A small masked spectrogram model, trained from scratch.
Model: 2.52M parameters, log mel input, arch coatnet, norm rmsnorm, activation gelu, patch size [4, 4], depths [8, 8], widths [64, 128].
Rows from block 3 of a small masked spectrogram model, named by matrix and row number. Rows with one number belong to one channel. Each number is 128 + 24 x the weight over its row's rms, rounded and kept within 0 to 255. All counts start at 0. After the name is the row's rms in percent of the matrix's.
After each channel's rows are labels from the 100 clips, of 14848, where the channel reaches its highest value: "peak on" is the class under the peak. Only what is clearly more common there than usual is listed. The data: phrases spoken by 400 fixed synthetic voices. In brackets: how many of the 100.
# convs0: expand pointwise conv (model.blocks.3.convs.0.weight, 256x64x1x1), inputs 0-63
# convs1: depthwise 3x3 conv (model.blocks.3.convs.1.weight, 256x1x3x3, trained with AdamW), a 3x3 kernel
# convs2: project pointwise conv (model.blocks.3.convs.2.weight, 64x256x1x1, transposed), outputs 0-63

convs0.40 101 [135 107  99 151 131 122 157 137 166 109 132 123  96 167  95 130 135 137 144 125 107 128  91  87 126  95 101 162 117 138 113 137 113 129 160 108 123 135 152 111 141 109 186 176 180 148 118  94 101 105 139 135 105 148 167 138 103  89 125 118 130 136 140  89]
convs1.40 105 [135 116 135 182 113 106 150  99 129]
convs2.40 140 [131 131 113 104 112 110 105 116  79 162 103 132 142 151 145 139 129 113 105 138 162  92 151  92 150  81 126 133 106 125 150  85 132 144 177 139 124 110 127 145 105 121 140 154 131 137 145 163 107  85 157 129 120 133 153 152 119  69  99 122  88 103  93 139]
peak on: /t/ (45)

convs0.224 110 [147 152 125 110 126 114 113 104  81 127 113 160 159 150 154 113 135 136 129 153 153 120 116 146 145 115 122 136 165 163 156 137 128  90 102 122  91 128 158 148 115 160 101 129  98 115 142 124 163 120  88 140 135 141 118 117 179 149 135 163 198 113 135 172]
convs1.224 081 [121 174 122 127 139 127 114 179 139]
convs2.224 108 [ 66  84 155 118 164 112 145 145 113 147 128 128 108 113 105 114 144 161 145  92 131 134 151 122 134 142 114 133 133 122  79 120 138 167  74 134 109 175 115 114 103  94 123  94 117 113 142 116 150 126 128 119  99 104 129 131  87 124 137 161 165 133  97  94]
peak on: silence (82)

convs0.46 081 [132 133 111  99  95 112 108 159 139 121 144  78 140 118 106 180 128 116 159 157 104 130 121 117 102 100 140 169 189 124  75 141 118 135 128 131  98 150 153 123  95  77 134 130 130 132 122 149 119 111 139 107 178 114 102 128 126 125 113 151 130 149 161 159]
convs1.46 062 [133 104 131 144  89 159 106  91 128]
convs2.46 072 [104  96 105 117 113 108 152 162 157 122 108 131 103 114 101  88 114 104 199  96 111 155 157 127 116 136 105 167 138  96  96 137 153  98 107 124  87 116 131  98 124 127 134 109 144 130 155 147 147 150 163 120 145 152 120 117 114 131 114 177 100 113 159 115]
peak on: /t/ (36)

convs0.87 077 [156 192 135 145 108 122  87 125 129 142 135 192 112 131 124 117  98 111 125 118 158 140 157  97 116 149 105 143 103 152 127 176 113 136 150 188 146 121 130 153 135 121 146 149 185 137 130 157 138 118 142 142 107 118 112 122 151 113 121 166 125 152 127 164]
convs1.87 118 [103 138 147 143  83 129 116  87 124]
convs2.87 093 [137 155  74 126 168 153 133 120  91  96 125 136 140 135 137 121 172  97 114 131 111  96 153  67  93 115 119 120 105 110 127 152 119 109 108 169 150 142 119 106 170 165 144 123 120 138 125 137 167 130 119  87 142 113 111 102 131 136 131 162 118 151 119 174]
peak on: /s/ (76)

convs0.159 089 [153 128 151 148 130 103 138 143 112  95 113 138 169 141 120 123  99 118 179 109 129 135 137 113 122 167 102 141 120 118 128 154 155 116 125 108 108 130 100 104 162 178 130  77 169  88 141 138 148 147  71 112  88 103 115 117 144 122 119 162  99 102 110 111]
convs1.159 140 [146 133 121 144 173  85 143 150 128]
convs2.159 107 [ 86 107 155 133 152 114 128  91 159 105 136 131 111 105 135 144 167 146  90 114 129 139 120  86 119  94 110 127 170 149 128 136 106 165 170 161 154 131 161 157 133 108 128 141 142 157 104 106 106 109 106  88 147 137 118 136  85 132 109 124 156 143 105 177]
peak on: /ɑ/ (33)

convs0.148 091 [ 92 137 111 133 154 122 102 105 145 120 102 139 146 123 162 129  86 122 105 148  93 134 109 196 103 174 158 139  91 152 133 118 117 135 124 164 132 116 155 161 188 137 116 131 108 147 140 106 114 108 152 109 120 135 159 131 118 126 129 131 172 113  96 161]
convs1.148 069 [112 115 142 155 100 134 159 161 160]
convs2.148 081 [126 146 129 141 132 167 136 131  74 140 129 130 130 133 149 130 120 110 103 139 130 155 136 155 170 142 128 103  74 118 127 105 128 155 141 142 147 131 132 129  99 156 100 134 148 135 103  57  95 133 102 155 158 137 146 157 116 124 115 134 116 115 160 206]
peak on: silence (92)

convs0.126 093 [185 122 129 115 160 114 132 145  86 125 137 138 150 134 146 135  95 127 111 123 138 144 136 151 152 166 117 102 116 117 160 126 163 134 125 146 126 153  94 152 140 159 123  74 115  80 106 178 107 115 101 107 100 102 103 127 121  96 165 146 128 126 139  80]
convs1.126 106 [135 166 128 109 179 127 104 120 117]
convs2.126 084 [ 87 128 133 163  95 111 137 108 123 127 140 141 141 149 115 135 175 116 137 138 126 114 139 122 128 131 101 125 165 168  99 143 146 147 126 128 129 132 193 156 139 114 116 176 172 132 114  85 118 149 148 145 170 145 171 107 153 135  91 112 157  99 122 164]
peak on: /k/ (55)

convs0.66 109 [159  87 134 139 114 137 144 149 138 131 130 145 124 136 131 114 159 129 144 139 164 130 137  95 147  97 171 161 173 108 113 152 144  71 155  62 151 147 110 112 171 150 136 110 141 167 101 147 105 126 133 120 117 149 127 106 159 113 128 112  78 129 122 119]
convs1.66 075 [120 133 134 112 159 136 120 186 147]
convs2.66 090 [112 144 111  82 131 152 118 141 112 134  89 109 108 149 137 104 159 140 128 118 130 129 148 110 121 103 126 134 138 170 149 184 142 109 120 136 171 104 158 107 135 133 133 131 138 151 107 145 211 177 145 124 122 114 158 146 101 123 150 125 141 167 127 163]
peak on: /s/ (74)

convs0.121 090 [127  93 121 126 130 102 152 117 114 101 152 124 132 147  92 146 115 134 151 121 128 132 153 127 127 185 124 126 104 104 105 130 142 124 111 109 118 147 153  75 164 130 102 113 173  99 125 114 186 177 105 122  85 101 132  96 148 135 141 148  99 131 119  78]
convs1.121 081 [149 135 102 158 145  92 137 140  91]
convs2.121 106 [102 129 120  84 123 153 135 153 115 146 136 147  91  92 167 116 119 127  88 165 106 129 125  74 140  96 137 111 138 150 174 108 117 115 124 137 113 126 114 161  90 110 151 137 120 178 139 140  92  64 146 100 151 133 130 146 101 134 113 118 119 140 145 150]
peak on: /ɑ/ (40)

convs0.143 092 [130  93 148 137  72 123 173 107 110 114 150 194 137 137 150 135  96 153 120 110  99 109 125 130 130 124 125 138 101 150 119 129  90 107  93 127 130 124 132 105 156  84 161 142 137 104 122 129 137 116 144 107 115 142  96  98 140 112 126 199 114  92 132 107]
convs1.143 111 [135 141 126 121  85 136 136  77 146]
convs2.143 117 [123 154 151 122 167 144 139 133 194 131 148 153 139 167 143  93 149 150 122 125 105 117 148 134 138  94 156 122 162 163  95 116 110 123 139 143 145 116 128 137  94 166 132  92 149  96 131 107 143 158  92 159 178 154 134  93 122  95 109 113 145 151 139 141]
peak on: /t/ (35)

convs0.60 099 [174  86  94 115 158  78  77  87 129 141 121 134 126 103 133 137 149  99 116  74  86 114 133 135 142 110 165 127 149 120 139 138 113  98 172 100 130 135 109  96 128 156 163 134 153 140 133 141 105 161 123 149 109 124 139 117 122 152 129 126 115 122 173 125]
convs1.60 077 [125 103 116 120 113 117 143 151 185]
convs2.60 104 [126  91 127 102 127 117 102 130 133 140 127  95 108  96 108 110  89  73 100 126 113 118 129 119 104 103 112  95 158 117 147 178 113 103 145 109  94  86 172 121 130 102 139 116 161 182 139 103 153 136 136 155 123 114 118 136 106  99 145 168 117 150 110 151]
peak on: /s/ (50)

convs0.229 086 [152  80 112 122 131 122 176 154 134 115 142  88 129 117 135 135 110 103 108 129 105 151 126 109 136 137 109 107 151 102 130 160  83 139 155 132 108  80 147 160 129 124 101 111 151 106 149 105 152 114  68 104 107 147 148 152 129 169 182 132 117 160 131 126]
convs1.229 118 [ 86 143 145 104 161  98 121 142 127]
convs2.229 103 [149 160 117 132 139  79 100 121  81 149  79 130 112  59 152 105 113 152 146  98 109 128 104  99 144  99 100 142 180 117  95 143 127 141 124 143 152 130 114 144 118 121 164 139 157 100 116 167 117 103 110 121 137 117 104 160 120 156 132 111 137 112 128 120]
peak on: /k/ (75)

convs0.117 087 [172 117 141  93 119 137 135 137 183 139  96 122 143 139 117 135 107 118 140 105 102 162 100 122 168 145 129  67 118 114  89 116 105 111 110  87 171 128 150  79 120 154 155 125 113 164 128 125 124 126 125 139  99 105 125 104 136  99 161 100  98 122 101 126]
convs1.117 102 [113 133 137 158 183 143 146 131 148]
convs2.117 098 [120 149  93 156 137 108 139 109  82  80 109 127 122  91 119 116 150 127  95 142 155 102 131 125  91  94 137 192 109 135 143 138 139 142 129 150  96 100 119 186 136  92  76 120 112 115 126 145 143 138 117 153 139 126 149 121 118 139  86 136 152 122 133 162]
peak on: /æ/ (38)

convs0.67 090 [124 163 146 137 140 143 123 120  99 164 144 126  76 103  93 125 140  97 116 198 128 138 109 156  94 148 138 131 113 103 101 147 122 115 154 164 158 123 125 107 143 154 144 148 156 112 109 134 156 114 118 141 100 103 145 133 143  97  94 163 124 172 167 147]
convs1.67 080 [131 169 138 127  71 130 121 123 121]
convs2.67 089 [146 129 146 136 127 150 110 139  94 129 144 117 121 108  76  98 120 119 131 183 121 152  93 103  81 119 159 124 107 104 118 146 135 115 106 162 144 121 156  87 140 148 138 167 142 108 140 164  87 160 120 122  92 108  90 158 127  93 131 136 130 155 148 163]
peak on: /s/ (38); /t/ (33)

convs0.250 124 [ 85 116 161 130 106 162 105 116 125 154 140 133 123 137 146  62 131 161 108 109 128 102 116 101 150 121 187 121 157 120 124  98 111  87  88 109 169 164 104 149 114 128 151 105 146 150 140 145 136 153 113 156 133 158 143 144 136 110 104 123 106 112 152 153]
convs1.250 119 [120 124 130 130 140 131 129 198 128]
convs2.250 121 [141 163 121 143 138 159  83 135 168 136 176 144 168 177 125 171 162 137 105 102 121 124 112 140  98 150 142 122 125 117 127 133 133 118 200  99 123 128 162 131 121 139 144 132 115 173  66 108 122 127 137 158 114 160 139 134 145 140 128 113 118 125 124 130]
peak on: /t/ (40); /k/ (26)

convs0.128 094 [120  90 132 132  83 154 117 135  82 122 119  88 158 183 174 129  88 131  96 104 100 110 135 146  99 109 122 152 137 109 147 140 145 130  91 115 146 155 123 117 162 144 104 123 134 128 124 158 157 148 105 160 151 163 128 153 142 145 128  87 126 138 167 115]
convs1.128 056 [114  89 142 125 178 107 116 116 133]
convs2.128 092 [126 166 128 113 162 128 155 102 173 128 117 182  87 137 112 138 130 153 164 135 145 150  91 134 132 144  91 106 105 146 101 123 156 102 133 121 133 136 136 136 135 114 135 124 140 103 109 120  77 112 107  80 113 133 145  97  77 106 119 154 125 167  90 146]
peak on: /s/ (26)

convs0.52 108 [125 118 125 131 117 131 156 141 111 178 117 105 109 107 139  71 141 129 117 144 124 155 112 115 102  84 129 191 130 129 121 175 129 105 110 107 144 146 161  99 165 139 105 139 152 140 137 121  72 135 157 113 155 152 112 114  83 110 134 144 162 109 128 150]
convs1.52 116 [121 123 121 136 101 121 139 192 119]
convs2.52 085 [130 102 122 129 114 145 113 102 104 125 134 115 111 145 148 127 126  95 122 142 149 151 117 134 106  84 150 108 131 107 143 146  99  94 161  87 147 132 155 134 155 133 133 106  58 127  71 122 143 128 150  72 131 111 179 137 121 153 139 136 114 163 131  84]
peak on: /s/ (56); /z/ (36)

convs0.218 084 [137 124 135 141 157  76 134 134 170 107 148 112 142 130  80 113 112 134 127 175 141  90 147 158 147 142 127 106  99 139 177  86 131 109 116 165 115 113 125 171 110 141 177 140 143 112 106 121  82 116 131 132 124 135 115 105 140 105 142 151 135 114 122 181]
convs1.218 083 [133 167  76 137 144 123 125 121 104]
convs2.218 076 [125 128 107 115 113 133 122 123  83 142 122 143 108 127 150 100 119 100 173  94 124 140 145 114 113 148 133 130 112 148  86 129 148 157 139 124 116 146 149  91 151 123 101 155  79 125 162 136 180 146 130 191 130 117 111  73 115 118  97 171 133  98 139 123]
peak on: /t/ (26)

convs0.204 113 [142 160 146 161  97 104 171 113 135 143 150 104 134 105 107 120  55 136 127 119 146 121 153  99 141 126 112 111 141 102 117 112 146 147 169 129 160 145 121 120 141 117 147 156 193 130 115 115 148 118 151 154 143 149  89 102 147  93  99 126 124 176 128 123]
convs1.204 106 [114 154 127 100 177 127 107 154 133]
convs2.204 111 [ 95 134 111 111 121 150  67 141 155 106  74 135 135 125 121 103 147 163 109 124 113 140 115 158 143 146 147 144 122 132  79 129 144 118 109 141  97 102 130 111 142 160 118  92  72 118 128 160 108 114 109 115  96 101 163  88 150 139 144 126 103 103  97 144]
peak on: /s/ (30)

convs0.18 106 [ 98 117 127 113 110 147 125 155 106 128 108  91  96 127 103 121 124 150 120 124  98 114 101 109  97 131 136 131  87  89 129 144  73 122 110 117 104 119 164  93 154 122 130 105 180 110 105 108 118 151  85 152 104 136 123 176  90 129 172 117 159 135 143 114]
convs1.18 108 [124 186 126 134 154 147 121 103 133]
convs2.18 116 [102 150 126 132 172  90 124 117 136  70 115 135 142 159 157 173 143 131 146  82 136 138 160 123 153 153 102 121 160 119 123 147 152 175 159 132 125 153 141 167 139 111 140 121 156 145 160 105 146 139 103 106 114 110 132  94 159 110 122 138 143 124  75 116]
peak on: /k/ (36); /t/ (27)